config.yaml
model: "image embedding model"
hidden_act: "gelu"
beta2: 0.99
learning_rate: 0.002
one_sided: true
max_steps: 18800
epochs: 33.2
adamw_weight_decay_other_params: 0.01
Rows from block 4 of a small image embedding model, named by matrix and row number. Rows with one number belong to one neuron. Each number is 128 + 24 x the weight over its row's rms, rounded and kept within 0 to 255. All counts start at 0. Numbers have three digits each.
Before each neuron's rows are labels from the 100 images, of 14848, where the neuron reaches its highest value: "lies over" is the class under the peak; "top examples" is what is common among them. Only what is clearly more common there than usual is listed. The data: drawn branching plants. In brackets: how many of the 100, against the usual share in percent.
# fc1: MLP up (model.blocks.4.mlp.fc1.weight, 512x128), inputs 0-127
# fc2: MLP down (model.blocks.4.mlp.fc2.weight, 128x512, transposed), outputs 0-127

lies over: ground (94 vs 16.8)
top examples: three-way forks (100 vs 57.1); leaning right (37 vs 16.6)
fc1.480:117095152087096117169127146111103153110132140087135144127114136150133111136099164129110126115157122197084133074107161088139103124112144143111118145064129151112150183162108124151093146136105119131123135115110134097167112124116114080151166115176112135136147125097178129119143129142105154173125154163109125121134124144124142098172106121129151120141152115155141120089147095114118135123150
fc2.480:117188105173126090125145097171111134146084158125142148151148137139123119118105114118167110128141114145122157093111117157100129096139120134098149119162103131093133103152123133164149105109109139113085094138128145150124184120149135119132128141120102147133121139093137149103163093135140155147128136124066166067178140108128116145121142132177080129136107140137076115117146100132126127115085

lies over: foliage (39 vs 8.6)
top examples: three-way forks (100 vs 57.1)
fc1.353:146097138133129135084085083121093117105118121125148111112142129121153129138101134142170084118129126095155135143102077195102109113143136093138135141135072115121124140130090117133178091093162136125126086103177144089163108106092116120104136162133140118105157154146109112098103104144119178122141142091160133137119142131155134120117157134134115127135140160145140131119092137127170174114152
fc2.353:149138133109132132120120132116140166109143138105111155100048096139156079128111148077185096137089133105125150164153130091157126105101115141130151149127111124102121135149124118117089091117147088120131113150126141080126092128145105128094165125144158146134145184169131142121116153115127139148108135121164121106140158152157141101076102121112121113126115139131120112114122118147112079171087

lies over: foliage (27 vs 8.6)
top examples: two-way forks (100 vs 42.9); wide (48 vs 16.6)
fc1.266:126163162103143136128109135126096083145099163115162131172124097117113137130111145144166147144106141110132159123129071090149092153145171160120172145137128166125134128128093099136090143118154133141078115141120151166161149155122133115124100151143133106144174136106129106120125074163172138089147145154102150165154143118060153156107132113141140136140143104124119120114123124109099096117126
fc2.266:130149100133138129132135130131137107078121179125112127121132159125145145129116100151113143102132091116110109132047163154158148116130143099169109096113108094099124124133115181100111135103063111139108133099096097094129118095134106090113110130135172155173097139139093141152152136123133162098127123113119090141090101153108099121121105128137134143146130153129152138149153110135186140100152

lies over: foliage (39 vs 8.6)
top examples: three-way forks (100 vs 57.1); leaning right (39 vs 16.6)
fc1.188:112125161120139135126175134119115136119144111133124112125056122132124113101121112115108172141140196122173141119150188090146108154096112111141124157104150161115113149171095141100069152133122099132144150156102123118158132155147111125153153106145126145121120116114168121142127171123116146154094127144116137109144150138111100074114102132147133142144128100110157122187166168123115155121153
fc2.188:146135111153111106144099084109082117139126131099101170135142118121120133151142133082161095129125124131103123092159139100120158140120154174128169147160153160104133126170141115140135126138146124075141132128138108141149155110149192158125152168120085146126101136135092133102139077091167124136108114152118109082120085123104118181151120138165164130104146138127112142087133137129131097135098

lies over: ground (67 vs 16.8)
top examples: three-way forks (100 vs 57.1)
fc1.9:103129134106080098110107145116111127123145128142145119159136125134135164108131097122112159128156191110097114134130124141119119132122122170117132113144155132100148110136145157146135159136175107106097147152149138134093135142114137143156115110114107136113103107147080111135171111164112137083126149195085165166154129129148132118077126172139136126090120124139185091068093095129145128150130
fc2.9:098105115115122117140107136100126129142142137173172133199133121135121082097135118117076125138132132120107100106172151146137140166143114160141122160118146133146158134175119154100089051123087082121162127129131144107135137100135118144130122146109126123101094123117076115199158136132126105122126118123118139171091146163128131101138122148127105134115135090118128172132139119172122143113138

lies over: foliage (35 vs 8.6)
top examples: three-way forks (100 vs 57.1)
fc1.493:129143136145126134128110116159103133136113082138115127113080094124120106082119096126129169135150149127159125118102124136115108131083130138130123126157160173091112141157104112138097132117138169185129151143104134122139134103164103156178128104160125132130117110120137104132133174101106153126161143150132144100105130125130096085141118129098124131116138091101140134160125210134134168105204
fc2.493:117100136132131161118083130117109083111123136157131144118114138125104136108115129102131119121111134129105156121153108112125149156154154178142136144116162105160129153126180162137120132159183167106106161079105088154122107117107155177178141113117130143129090105094103157142135174113170149126102097124159139118083112132095137139173143111170147134150132137123122113167118116138112105174155

lies over: ground (76 vs 16.8)
top examples: three-way forks (100 vs 57.1); wide (61 vs 16.6)
fc1.167:135128168154158162119100116113158106089131103086117162110107130150131130102175134083127145094089151114146109175087130137126123117119145102119122124149105106137144119135084149065125156131142091168176151120116149120113165111142131132112103143151118146148134106104168117138103081138146133135146155152136111181141132108174100123155148171159153165139120099111100126127112152130130141156101
fc2.167:129117111102117136148102117101160188147111106119111161150126138111104138163141103127120125141143126089135133089102178089108109092110105102166097150132117125121095106110120127156146123144148144111156138141134170115190162163129137135132152137121148108153104138135113159088127205171144129131110124131126094141120107141140156156142142134111122130128133163097181155084085166154126107126153

lies over: ground (42 vs 16.8)
top examples: two-way forks (97 vs 42.9)
fc1.428:134121176147118118158095122137177133138168111118078123144103119140123104110082146181177108116111118126126124140128100121096120095155124165120173125160074099091138112164108096152109117137114148140116104154136128111130119131109155092156129137163113194105129154113155118097172089122126120115131131122105157091134117121120163117136115119134100155142134131106096085113134113171132127147082
fc2.428:114120091152157091140154155151125104114102127075127160120156139153102131148131114133122164130095123136137131103129133153127107142148111068130087097095135114129119092147124140151176166144105156157161124098088161103132152137113103135131130115092176099129116109137171080118133117153133131150102139160087148113125094151135142095112134160151110105175143102178113089143116138150118115115166

lies over: ground (58 vs 16.8)
top examples: three-way forks (100 vs 57.1)
fc1.432:121081166145139106133130117121099141145137126135077121148136131153124148129106134131131132154150104084134117163100128108173140151127129111153078105103147141155125130159156138162110116150153099135099147120188115089091174147124125126124092111123125119105117126142071165126163166135139169087144172167130106127095116122127134142083125150135154124087125144156158118112164102119146087090134
fc2.432:088126120159112166087170127100163126108155102168153136175096126166103106110129133106158116113099131117127125157136165169144142134188110116123144144125161134137122147159132133124144138136138102179175149130157129150129137132133163102127139121111114176077136106134146151143182110103105149145124094146124113157115118119141135123158145146093128152090111105100136102182110105120079149109134

lies over: foliage (60 vs 8.6)
top examples: three-way forks (99 vs 57.1); leaning left (40 vs 17.2)
fc1.116:117156127082108082089147143199093133107115150113141090152145123167099127165133141133109097120134141120197119148102117134122119155146120106152089139131111116120131135100114136119150129091139132110109159098110150094145113107119153133111150130078170113143110163155140110154166091113137108141120146119112140090098169163126139096134097100120114118127092137124082159130157108139170143151141
fc2.116:109146145122180133163122107090164138130132140108124151104131190127122128099127156102161128137128053119104136118131101149121209078124145140131133103120177120081154108102118116110170123089099142112115146125169100128093133107137160135118151117155127127134125144156138122113130130133110095120139144124128147120142131084122104164145113095135162126124132152117148147120179113150135118069109

lies over: wood (56 vs 6.2)
top examples: two-way forks (100 vs 42.9)
fc1.270:161127126110105118107138168148142142144145140065142079111143131136130101126102090172087151140142107140128142128108131122141119140123135116115084177129125132107171131157156148100158126138152181114128134162172105131116127146137117105173128123130138109160096167102088141126081142117072094140141132112165147104116138121157161084110122138125152099106086142167106146128157102155110147151128
fc2.270:142148095172152178159160146133107086137147134157111129111104158114176121167157129160122124086114126141106145167126116150137135144144121097091129093142117173107114126105135157153119137138138144128154135110161076133119181131096175124082114145131152117146144126155152101136108086151135141141130118135136154142121119091105150129133089140111090106143103136113082164122152082094137122156089

lies over: foliage (36 vs 8.6)
top examples: two-way forks (100 vs 42.9)
fc1.439:116098130095137112129159144099103149068152149116173140129142145141098088142149124171080145135127115128165135108108132109156148144113137088163125144103145140118167150063130143158155134126133125142142134171148120087127148076157134129099114134118161149167148146095096118134143156114134089114117119121153104110115151133170098102094154106140128088094086128126116165116093118123110111105133
fc2.439:149134129130160160165091140152155079158101141097118121110170156116122119145133138146171107093131138118109148146098110125126149139088077101099095148099133162143144145113084166159122137100145116143086162155124117145111126085144118125101142159120145115161116156143165137167141113177103082117126142157150129118092113095090108138134129097119152139120085138104156138072130121126138121147128

lies over: foliage (31 vs 8.6)
top examples: two-way forks (100 vs 42.9)
fc1.61:121088122110129109069138162084132135145118133107147107131157097133137118157164141092125151106118109173081170131115157113120130147135090141133135092104138130177133117100123165139125128151079143159136148096142152167133175119110104160151102132137136119133170132127086109128160137083131128111104128138117156182141155137115100180100130119152141120109142168142175121120101101137139127095150
fc2.61:117115101164136137119144121163116107119132135152126122173168116119090123152147143166113134153134113122161139123155121116138108088122126116167101126093181155128108102108142132162155088150132120110160128093100096144109169093128092105112101143126145121099111128096129151157159169172107146112141121162138107155112128133149132098098178098089104133094086073111132140103159159128132124108165

lies over: wood (37 vs 6.2)
top examples: two-way forks (100 vs 42.9); leaning left (37 vs 17.2)
fc1.458:163115116140121115120121130132155108132110090102147109161136148104169150138137112109096137156120105114107102123096186145114137138124139143110103159113128097129134101151162115096165116134093137174183136127166117092113136121129128120132106096136144076162087112167096151124105126160051119165123132125147132118130116112166133103136134169122165151142098126091144169116134145155120150148084
fc2.458:124140135124141161105121164120093124126127106144141116168148103118112133173127135141117148130141139116159135124091133115135121130111106133099125121111150157126124111102097126135132138132135162135182161093082136132176097147141140102107123154123139105167135095157169121123081077172139186141140143135204101126114074090130142132109145114136111119125158128152105172131108146127185093114104

lies over: ground (78 vs 16.8)
top examples: three-way forks (100 vs 57.1)
fc1.107:108105097144134159082153113134166152143168106116152130132121130138147150130151143137151147109144113169125124127135135093165143123107126120111113142152134118171156125103124151130128149093236146115123126141094066108141135118137160101132138114117140178145128133138160131162090111172134144134118147143121140171163163159113081109121132115115143141141117132125132119098116170106098117177114
fc2.107:201130127127128081134127123107104173131155108113146119114093116161120122129115124191115089136146158135154110142140107125136144128109151100161102127139141088089108110140153103127142143117141096088129111122154143102116139167169196146118161120094115121103172147167130122121133132118123110155108083139071124135104150152155098159170124150146123124131137112154124114117156167136094151119114

lies over: ground (67 vs 16.8)
top examples: narrow (37 vs 16.7)
fc1.105:109154164091130136121127087126114139132081106120127133132134127146104127099138137115140161089133141126107148128117141083146111164158123082121094114105157109149147139122105153110129172140189096124157162122155067117090159173128112161143125129114124157139124088119128156108145123134155184095125152128148152125101137147184134120113142111109139153065128160123128096095133090144110131143112
fc2.105:150171101154124090122146137129134141152131160122117134145147143105109134120148067158093105111109152140146090149119150117127132166141145129135155158133105100127101163108138123109155119134173109123121134095149123103136139193139137071090126148176130117085112116144133162138155087149137134132119124126121086164139123167119142087150185172123089130103111103078122087133132104134132119112116

lies over: foliage (52 vs 8.6)
top examples: two-way forks (100 vs 42.9); leaning left (59 vs 17.2)
fc1.253:162146122134125134098152168084147224136100141130140106129102129122121154119140114168119147153166099132173113121127142102121112111119102122102080125100147122135134141144164132106145135139093117136143101141145149096086159137126126132138137116112127145147127158124107117126104107130085125105123142126149201170109106121140164109099147112110145103128116153145149090084144120187103128086137
fc2.253:110113083159102106112172144090173116112112151162098146123160158146088138127140105127151110120109140133180148119111107129150145111137136154148124153132106132157152125114090137165113095156130145155113131140123119145124116167141158100144128132101109084160147120136102133142126121144094152120144136146087095141153130112112179118208150150132132108180128125184108116176147140138108155097130

lies over: foliage (45 vs 8.6)
top examples: two-way forks (100 vs 42.9)
fc1.13:112146102092128131099131140080162131133148136103153090159142129135144112112142135096129158121140160148089159096099112118110140131104108137126111093158152121160106113112108157146109169157145126087169126114117147131079150152138098147117124126161080125102152133175130133144133127129117130092118116163133153156129158124162120155134119065112135149168127161092171109102080072124141148130153
fc2.13:126111121113115110115134154124125123107110130114100128141132118124087101153106089170080131129168145119175094115101144091155099141096124136147120131076128145122124107146133140101122110136121134124128086114113111100151136176170107123117126191139122096120104114109101123178148133097099137101141147145078169132135117170131195080131108165102127120109133109113114152153185112145113117137139

lies over: wood (42 vs 6.2)
top examples: three-way forks (100 vs 57.1); narrow (63 vs 16.7)
fc1.129:129149140140144157091174163128143156136120161109116156109139155129114122144112126144107131123134119151147154106172154083157080151101126121117139131126105128122143164100172107122091134125133103157124158099106047136130091113154133101112138140114129146135122183133153129160142112181118093155115136154101116112162099119142120129164158148183152111152136122122173119095154126147119095122093
fc2.129:166155147166128083135134134129090148103133114087136102142158107173127183139114118125087133132160067164158178114136120130109143117124153148105115144160143126154123102143108109149132149086174119117149101127169142161116131112171168113137147114102104136129152124140140119127094104105140110136117152122093128071142112091116107154102109106129145122098113124118151165127131106094071119149118

lies over: ground (40 vs 16.8)
top examples: two-way forks (100 vs 42.9)
fc1.21:126090154119126123105139136132155117142118117092132080141143126178140075115135120120116090152127094127109144163108128144089116118112123151168111162102103128097129127166117123174152112121113108121131099094148117117106124132095158120114146108140145161113099117135119160157132102128066127158136136134119077121074120099144134123143098160104123145119108132139121166091118115173127153164047
fc2.21:137159143120115100136120172127144100090139123113142155119167149161147103160114129131169147172094120125149133156078127105139122109159101163076154117144134134097164082122124121124137161134112146124127106085117135140120093099107096100140102137144220099168154102125124109097146125128138113131166133119131146145118120105115128127123144115173093094142158143151128154139107125117179114127099

lies over: foliage (65 vs 8.6)
top examples: two-way forks (100 vs 42.9); narrow (45 vs 16.7)
fc1.190:115089156118139108096125146101088119133084136089111089107159105158118171110155099132154151135153132158083177154149143109126133150144109100144144113123144109169155146127125141119125110110108130150140152110176142130095183116099114133129107109108128120132122138114114125114172153111161146116132136158088149207137145138116115153106135100154180097099149153131139086124112104117139095115111
fc2.190:112093108121135126095152123141120149126141085165147128173152130116114108117205116121100104139133116178137133148146126134111130079147088139159117091113132132097154126133097117175167126134110105149152142100116090130115105133123138125093135139109132161062125151135133092169158140171147143145133110116138125132139118159171179139135144142093106108098148099101168111146115126143139172107132

lies over: ground (61 vs 16.8)
top examples: three-way forks (100 vs 57.1)
fc1.95:109092164085131166117127142135133132148121105121112126105148123114156145110161149080146110136118116131136116126130096090133143131155109154108079127138130092137147119123123149169126133161135107137126098119113080124074147113116142136122125094114117118147162156147100124110151199090108189096123169129136123165124144139130098196088109103115135177109127153149125119135128157159149101093118
fc2.95:159137131123095100114133143162112137116117164178077099112155126098096113146136111129130102191163149104129095096138125134159108125168088170136121137135136145131114098156116153086098105118108134134138099095144160130133127121100136113068138138157157121084102114141130136082149134130100126176150121127134114160106130118110125119167172152107132155110136119131158147159156153103104164169148

lies over: ground (56 vs 16.8)
top examples: night (43 vs 20.6)
fc1.337:098122076143150124106130129116202080086132154123141113166156149177101082143101110089126167125142128127102126155112121131122097133102086147110151137141105109131136132125106132127144175187126128137168129129106165152102127137185110132125101131176127086145167103136131118125123103137125132130142111142122178111149115115141116109141161110128116130121120126083112141115076104152156147148139
fc2.337:113126140127124152088121098125079134153099103107110100146109156124115078149108107129099144138159143145159089039104120093139130159097135139104073130099119138149103160110125153118125126088099134148156090108118108135132117138147150086141146161162111130165146089104114110140065150127110115098148143163139148130106140111149109100122130149106151106127118140081130126134169137119135123142122

lies over: ground (38 vs 16.8)
top examples: two-way forks (100 vs 42.9)
fc1.239:124094072127107123107109127174106130171150142129134097158158129152146076093097140154109117104116109099132144084144113176127118129099138125155127139130093135081122142165122113159101133093151096130104127127144131124088131123134167099097126109187144145127128152145116135134092095102092132146145128113125134141110118130112176132187093125107124149150099118143160153079130139126113169162111
fc2.239:167136125139130127114128147159125133109178113120150149154132134154141120094062142110120147139124154153179122174115106091157106137122101136122149141137151135119135140086150140114110137150127124116111128133141146148101123088096107108126137158152175144155126137149134121066120115112126153142149105133080118119152139136097169107128143132150089096156114121110065144190144142113166142163072

lies over: wood (26 vs 6.2)
top examples: two-way forks (100 vs 42.9)
fc1.26:131156122111154150155150097121072134121160112161119133176077128082134166112138130135117152106139140154161137098125128121152171144117122130115150163163140158124157167150100091146098144145138143149153122182101173153122111149171110157151125165137133106136148111097096100146112152172140112126129202114131129138108148159086107154158133120121127152144124117111137118150132124115168133113146
fc2.26:131135157171119157114131099103086108125105152131124168145131158088180133117122123117115164088143115139115120121116136108141158150104169139147110151114156141147134116164186152116099174167147115132094134116122101154153141137159108148159145121124134131099125125125106085152075084134107146074150126111147119133062158094136170162137107137136128109115139132141107168128144107138158152133147

lies over: ground (88 vs 16.8)
top examples: two-way forks (100 vs 42.9)
fc1.332:127127143151137123173083133146169163170136105155146141135131129120121096155062175171174100114180137157073140134169138135109128121152130142112122104115113110093112130147095108128102125142145127158119126123163110147147125144146170099142094127189108167123112149130143126097124120133119130142141141160130161112165117145123094104138105173150121111155138137129096078119155121164148123140121
fc2.332:147109097131109104127156119169134093138133122096150120120160134167135123140128106105176135115138112135115141110127102150129083098151122068109113118059117150139147131114068094148118119092113132166183118145131111117106169126117129153144134119100160146132137123114188134120124120125174124160090141174117127072170110121161139133120125138134114107153111131116116092129133118132121067151131

lies over: wood (41 vs 6.2)
top examples: two-way forks (100 vs 42.9)
fc1.50:171124155108149140127133135127196091125138131077093114139116120102111115127149094114107138103112116128126132184092129096109132116134145128136122154128117127136144118180126109113174109141122143142173128154157121113147135148122104131167093114130148127154093130114116136134098144158026138145136140142128126125078129133152137129137139176140159103113119129135140189113130122169124133165087
fc2.50:140145121173135152135125194152147117122154134157164116153175165123122130140123182140095124121101131120104112145097147086156134160109139139121156129135147167128165112110121105103142150158132142104136139095087137096143123150128145097143132160158177102111116076115101133126093144146134151134145138134159098145168112099081127147151113134144130091118139169124175159101102117098149153150112

lies over: ground (66 vs 16.8)
top examples: three-way forks (96 vs 57.1)
fc1.267:162117118141072120127132139160112102134137125122140126130123178120108098201131111105119102137128150129114109161082130152110103140141084112134144153118104134087110116112099103128125139104116131133111099125156196088148134102083155133128111124130158121131116097124117130120168130156140147137154174139057158142105164124151143129130108152112113128142127123140133121102106072131167067132150
fc2.267:120138164142110137123146149095130129096151094130161117154143148087131143075082134099143131147090109101132064131136173147119149089118111116125126160107132133176140105144150101104132135073111106172133159148167136122137124132089179118131118115113108129109115107108117146127149139158081149139154135184158161130153118138117152144121157147127129137071155160130146154112112097127152125105116

lies over: foliage (43 vs 8.6)
top examples: three-way forks (100 vs 57.1)
fc1.307:088128120067121165166093073102151150128096094133116133134100139141140125122081121134145133128070143092131135106116125085123170121168176148132130139103133125116122091141107111148131111132125159098140147103147146101156119126151100149098110155130094139113134124114140129100124136148108117122132122147116087114184105119143182155100131109120146107106063157097117130080116143145154153128141
fc2.307:123103147108120103106112101156120107114125154082127115085169101111157147169127116120143093110120127128129146084129154125101123136130137092091141115145093144139148153156123132096102127105121099151135134161111186098102141150127139114127097096176159122156120095087189148111119125160129162139140162106113139123137115132107112086101128131134081102098156116119137057141117114150123101103158

lies over: ground (81 vs 16.8)
top examples: three-way forks (100 vs 57.1)
fc1.487:122106138097121136094114146132166122136166063116109155118144130110169143131156152120145099128114125108134150097143116115127137100095130148130080110169097150166169141159143137141118123151137144085095088124114111103097166149131169157120101095076130127131151113135092133113125138158152136099113147129160109139134138155122112166112129129124127166088130134113135125139149188148155068087097
fc2.487:169145201103098102136156107172138133136108137141124104131113120058124139147101111120112131170123157128124104112144167138156105158104094150118114138144118125146142117138110098130098155156148099138115070132105173113158129159154095140109113141164113118105142130159129147101125114075111118195102118115120136175123116121085136105130122114138142114091147124110110112163145129121105122134165

lies over: ground (36 vs 16.8)
top examples: three-way forks (100 vs 57.1); narrow (55 vs 16.7)
fc1.402:119171103113137162108127150154119156160149105124142141110152113106114093157109157087135172122121110126096111124132107093093129134109123123155123175142091095111124116074075156155100130151117094123145156115135150148137121102153129096085106114123156139148105129140124142120115118121113120148101128154075152102123131117114132105141129169128122149139120100110105101093138088147197118202138
fc2.402:158166144140128085106077144091141139090116137126124122175149180121112155114111153143111110099175089158163120084108105139100138145140096130139134138109146125124088094131147131101132146114124129144150134114136135183143121066100142136138155109161120136130141133103125104091184148133129079097154139115118144136130112079146145184105140153105136127138087129106116168130133137130100109110138

lies over: ground (48 vs 16.8)
top examples: three-way forks (91 vs 57.1)
fc1.228:124144086100127163135132117135148084132196090092115127129134124144110109141184090095121141094093137072146125145109134120116067108120142138136111122134103116142122122174103125117187118142112140108141153118119178105140134106085099102114095140130198131120151124143124130124123148131114137159142169128108111108128115134122123101111121122164140095114121082151113175113136093155145143125148
fc2.228:122139156135114108088106119157116131145148149184157136160107131130129077105130173104167127148109123156135133103104133106182134137103148126119136109152143118138129104142077110154118142111116095109122115098146117126136152119144180085182134119154118116091134124081150122077129142143128109086141155157134148133114134139092106153145139101123150135109125138076102187091108138091145168109133

lies over: foliage (45 vs 8.6)
top examples: two-way forks (100 vs 42.9)
fc1.469:155121168084126123145123156122136114149115150065152104145131094076141116144126128143116155142112152129147131132184085101118149132126150105119146157144152166117169159134072095110162133113138169097110132138130146118136114173132112127175153125147123091175107167115120090121112125141114110099151179107126116184112138110092127124098133134144158124150126146150116130132128117121072124145106
fc2.469:123089171151122137126103107154142094124130189157122094082148141112162131117116136174146105108142134135102140130077065134163164114146116101114151076158103128117142106090134125160096157127125140136067123146106105122102138125111153122134084134151160154098110105118142110147117113122124161099142095162138078153131121134125127160116074140124130126157100139109134126107131122126169145145133

lies over: ground (70 vs 16.8)
top examples: three-way forks (100 vs 57.1)
fc1.12:119122159082130148104106151153139096114161096130096138120167130073170148150134141145143113136143126112151133097133104107121138128129139163112119107165117118120142102136180121130116110134070131154101098107108106110084129152171143135141124142102130100136143145106102127098153157122154106130128153148116115118097118143134104186102144066120153130138152160107136116139148175126138087053115
fc2.12:112095183126082137119145135151113122095127136131116107143117090093115112139127110126108125179126141160105138136165174117140127117148108155142108152182117172176119129126118122142113104159084125113132131107090154131136133141153065147120118157128143151121150121100118073140120128075087092157140156139160148139132103098108082101140132143105146106128123081164145116163129148121140136095153

lies over: wood (82 vs 6.2)
top examples: three-way forks (100 vs 57.1); wide (62 vs 16.6)
fc1.200:129104134138088137104126119157121106125124136130115142120127171125157156176150112132148118099162142096128118127154148162175131166108128126162139134103091122102163142133119083164120129113148089090105150135165096110158103162140120136145092146143082149107141194128120104133153092157112097102132148120088124143143137136160138130128152153148122110082155144159157116088157119147148143075106
fc2.200:120111174155133135121119147113154127160164157096180126127095108147144165083106128116116136128124156148128094140127094155113144119163139148075123126137140128159137134148119096119136108157129115115149109166181191103109072124105078149121133092168155135125118121112156114152150116117135155122128137101120096145157144114147138085133131187114084114135121134152107153134160130165111112127090

lies over: ground (79 vs 16.8)
top examples: three-way forks (99 vs 57.1)
fc1.151:119146108124160123125095140130150088112103131125131098121173097119139109141091127149115065183176132082143132157131116123111100116120108138178111129102133130130114093128122099109151084103136123154123144126147119065126097131148112098124151177127089128120170129130145104099145135110134151162124129082119161137137140135179101146130151099109136136089150148141094146168160134119139097093150
fc2.151:148106087115133122139135161119130151083132149119121070111177133108111127139148112123145124170097116148111145137149109113106135081126143134159091166135118130124163109160099136152122096101141159147131147143154143130101089134126089115086116105096182161098142118127116091115129147104133132099082140133115143118165154099137105158145135102074103126140149082149130126137149084151123084154097

lies over: ground (73 vs 16.8)
top examples: three-way forks (100 vs 57.1)
fc1.411:114112067151137183079134130124165153141123109108134133097096101136121134112151124132173152113131092137129126156145111101103154106134131129144096163176090117130158099101100155105117134117204112113162101124103077121137124107156135127110120127138127149128131122134169135158120115161133125116135168131132115151192112150128092140125148100157124112142097125124112141117110196134143121162105
fc2.411:171108101127123092098124132095152151168085113109119118146106121165121168138123162138131092156147139101180143123160101089112129116107172071116110120127117092106124100114140133129108141125142088103134117148154151123121144117154167152113141111159135060127182106150141162126096159096111130131092082107118111144122123109141121173085140121104142148108129131125128137133157165108101152114133

lies over: ground (100 vs 16.8)
top examples: three-way forks (100 vs 57.1)
fc1.207:119135169126141128120106105148120175115115138133132154163135139167129161089137143141146141097142168107116168125116149109150132142146126089120097120110158143153140140147128157139146159121195116118152164132160076143067140176150112132119145128117098165147119112134125147108125156145142176088137174142146135099115131161169121117102137119100142168088126159133173128090130103138107116160133
fc2.207:120116105127120118124159151122112143121108137105123133165136108117117140097136101129098141112118185163149107122151168106141146194132124151149147156151108115090137160118127116130136129163193109110133120134143153090140115174178141087139147098141106139099132140113139173161143116139133105115103098126107135172153148143118158094117106167117091173102110101100145095185113149120120153124105

lies over: ground (86 vs 16.8)
top examples: three-way forks (100 vs 57.1)
fc1.467:102077167118131118150137123096107159123092171111106132145116150122107088128100123150129142149147123156127149114090165113176107142130116116143143101092122145147130152157124100135089137140085087125117169099116142123116116133125127088156135095171126147137135119125147139063107110124117153179128103117115095103096142110084143079163122143160118095130120115112150138144114093122089165126172
fc2.467:105172072118111103104132067113098166155074145116135114113137088168115087129145111111155118100113106113097154106123154124117111133142129130129117128143122151088077136115149139117128108112080130102109127116135094149139182149117114118133159135149124138157125089104154121068194096095155135129133124139107139095126128140126123171124170122115135134135103166148150101113118118103106110122111

lies over: ground (71 vs 16.8); wood (25 vs 6.2)
top examples: three-way forks (100 vs 57.1); narrow (53 vs 16.7)
fc1.201:142110118132138102172104116150108129171098127120133165162087147134130122135113120182128093112137155103156166136125156117156160155102142100113154098140132137147134150148165115144108119112151152089147145092188118124129129133125161089109124126121092177092163132078109166110124106121118125114137129095124110155093156159136140096130136183164125147128109125165153163106170131123093108116134
fc2.201:148153121129154123117134134112145134136102111121106134109134120201127134114136088152116123094129115124099134120138128141141132145147146132094091116115128090130116174107143139135105145175135120113141155103172127152119094100093126125111107114150123152143152150128141173077134104086129173175104151136122081122132146139095147098105145136113164204135137133182113163149080124097135169146121

lies over: ground (48 vs 16.8)
top examples: three-way forks (98 vs 57.1); wide (84 vs 16.6)
fc1.220:116131131144126168151148120120154136093123101151114142130107115093163137097173131086123119089084147089170155125097115166101115115130117110148172113164099102170114159120113167114143155127145121136149162088116132137104108151107133123132091151125138164094136129143152126156079119140130151122119116112100085148153108103182156086124125116111123123134118079153132112163097137111129153124181
fc2.220:131139122079126099103116106124162127127104125111176143148156110092125140175112164115137125139096170135129119113135095088139108158058171103130098127144076129097095139118120109115120124137134117088127097162134108089189165139150108126144090107155141143123108147130133116109113169118143115094107083112150096106125138162107094113119124161126159147165128125129116130089092124138114130138156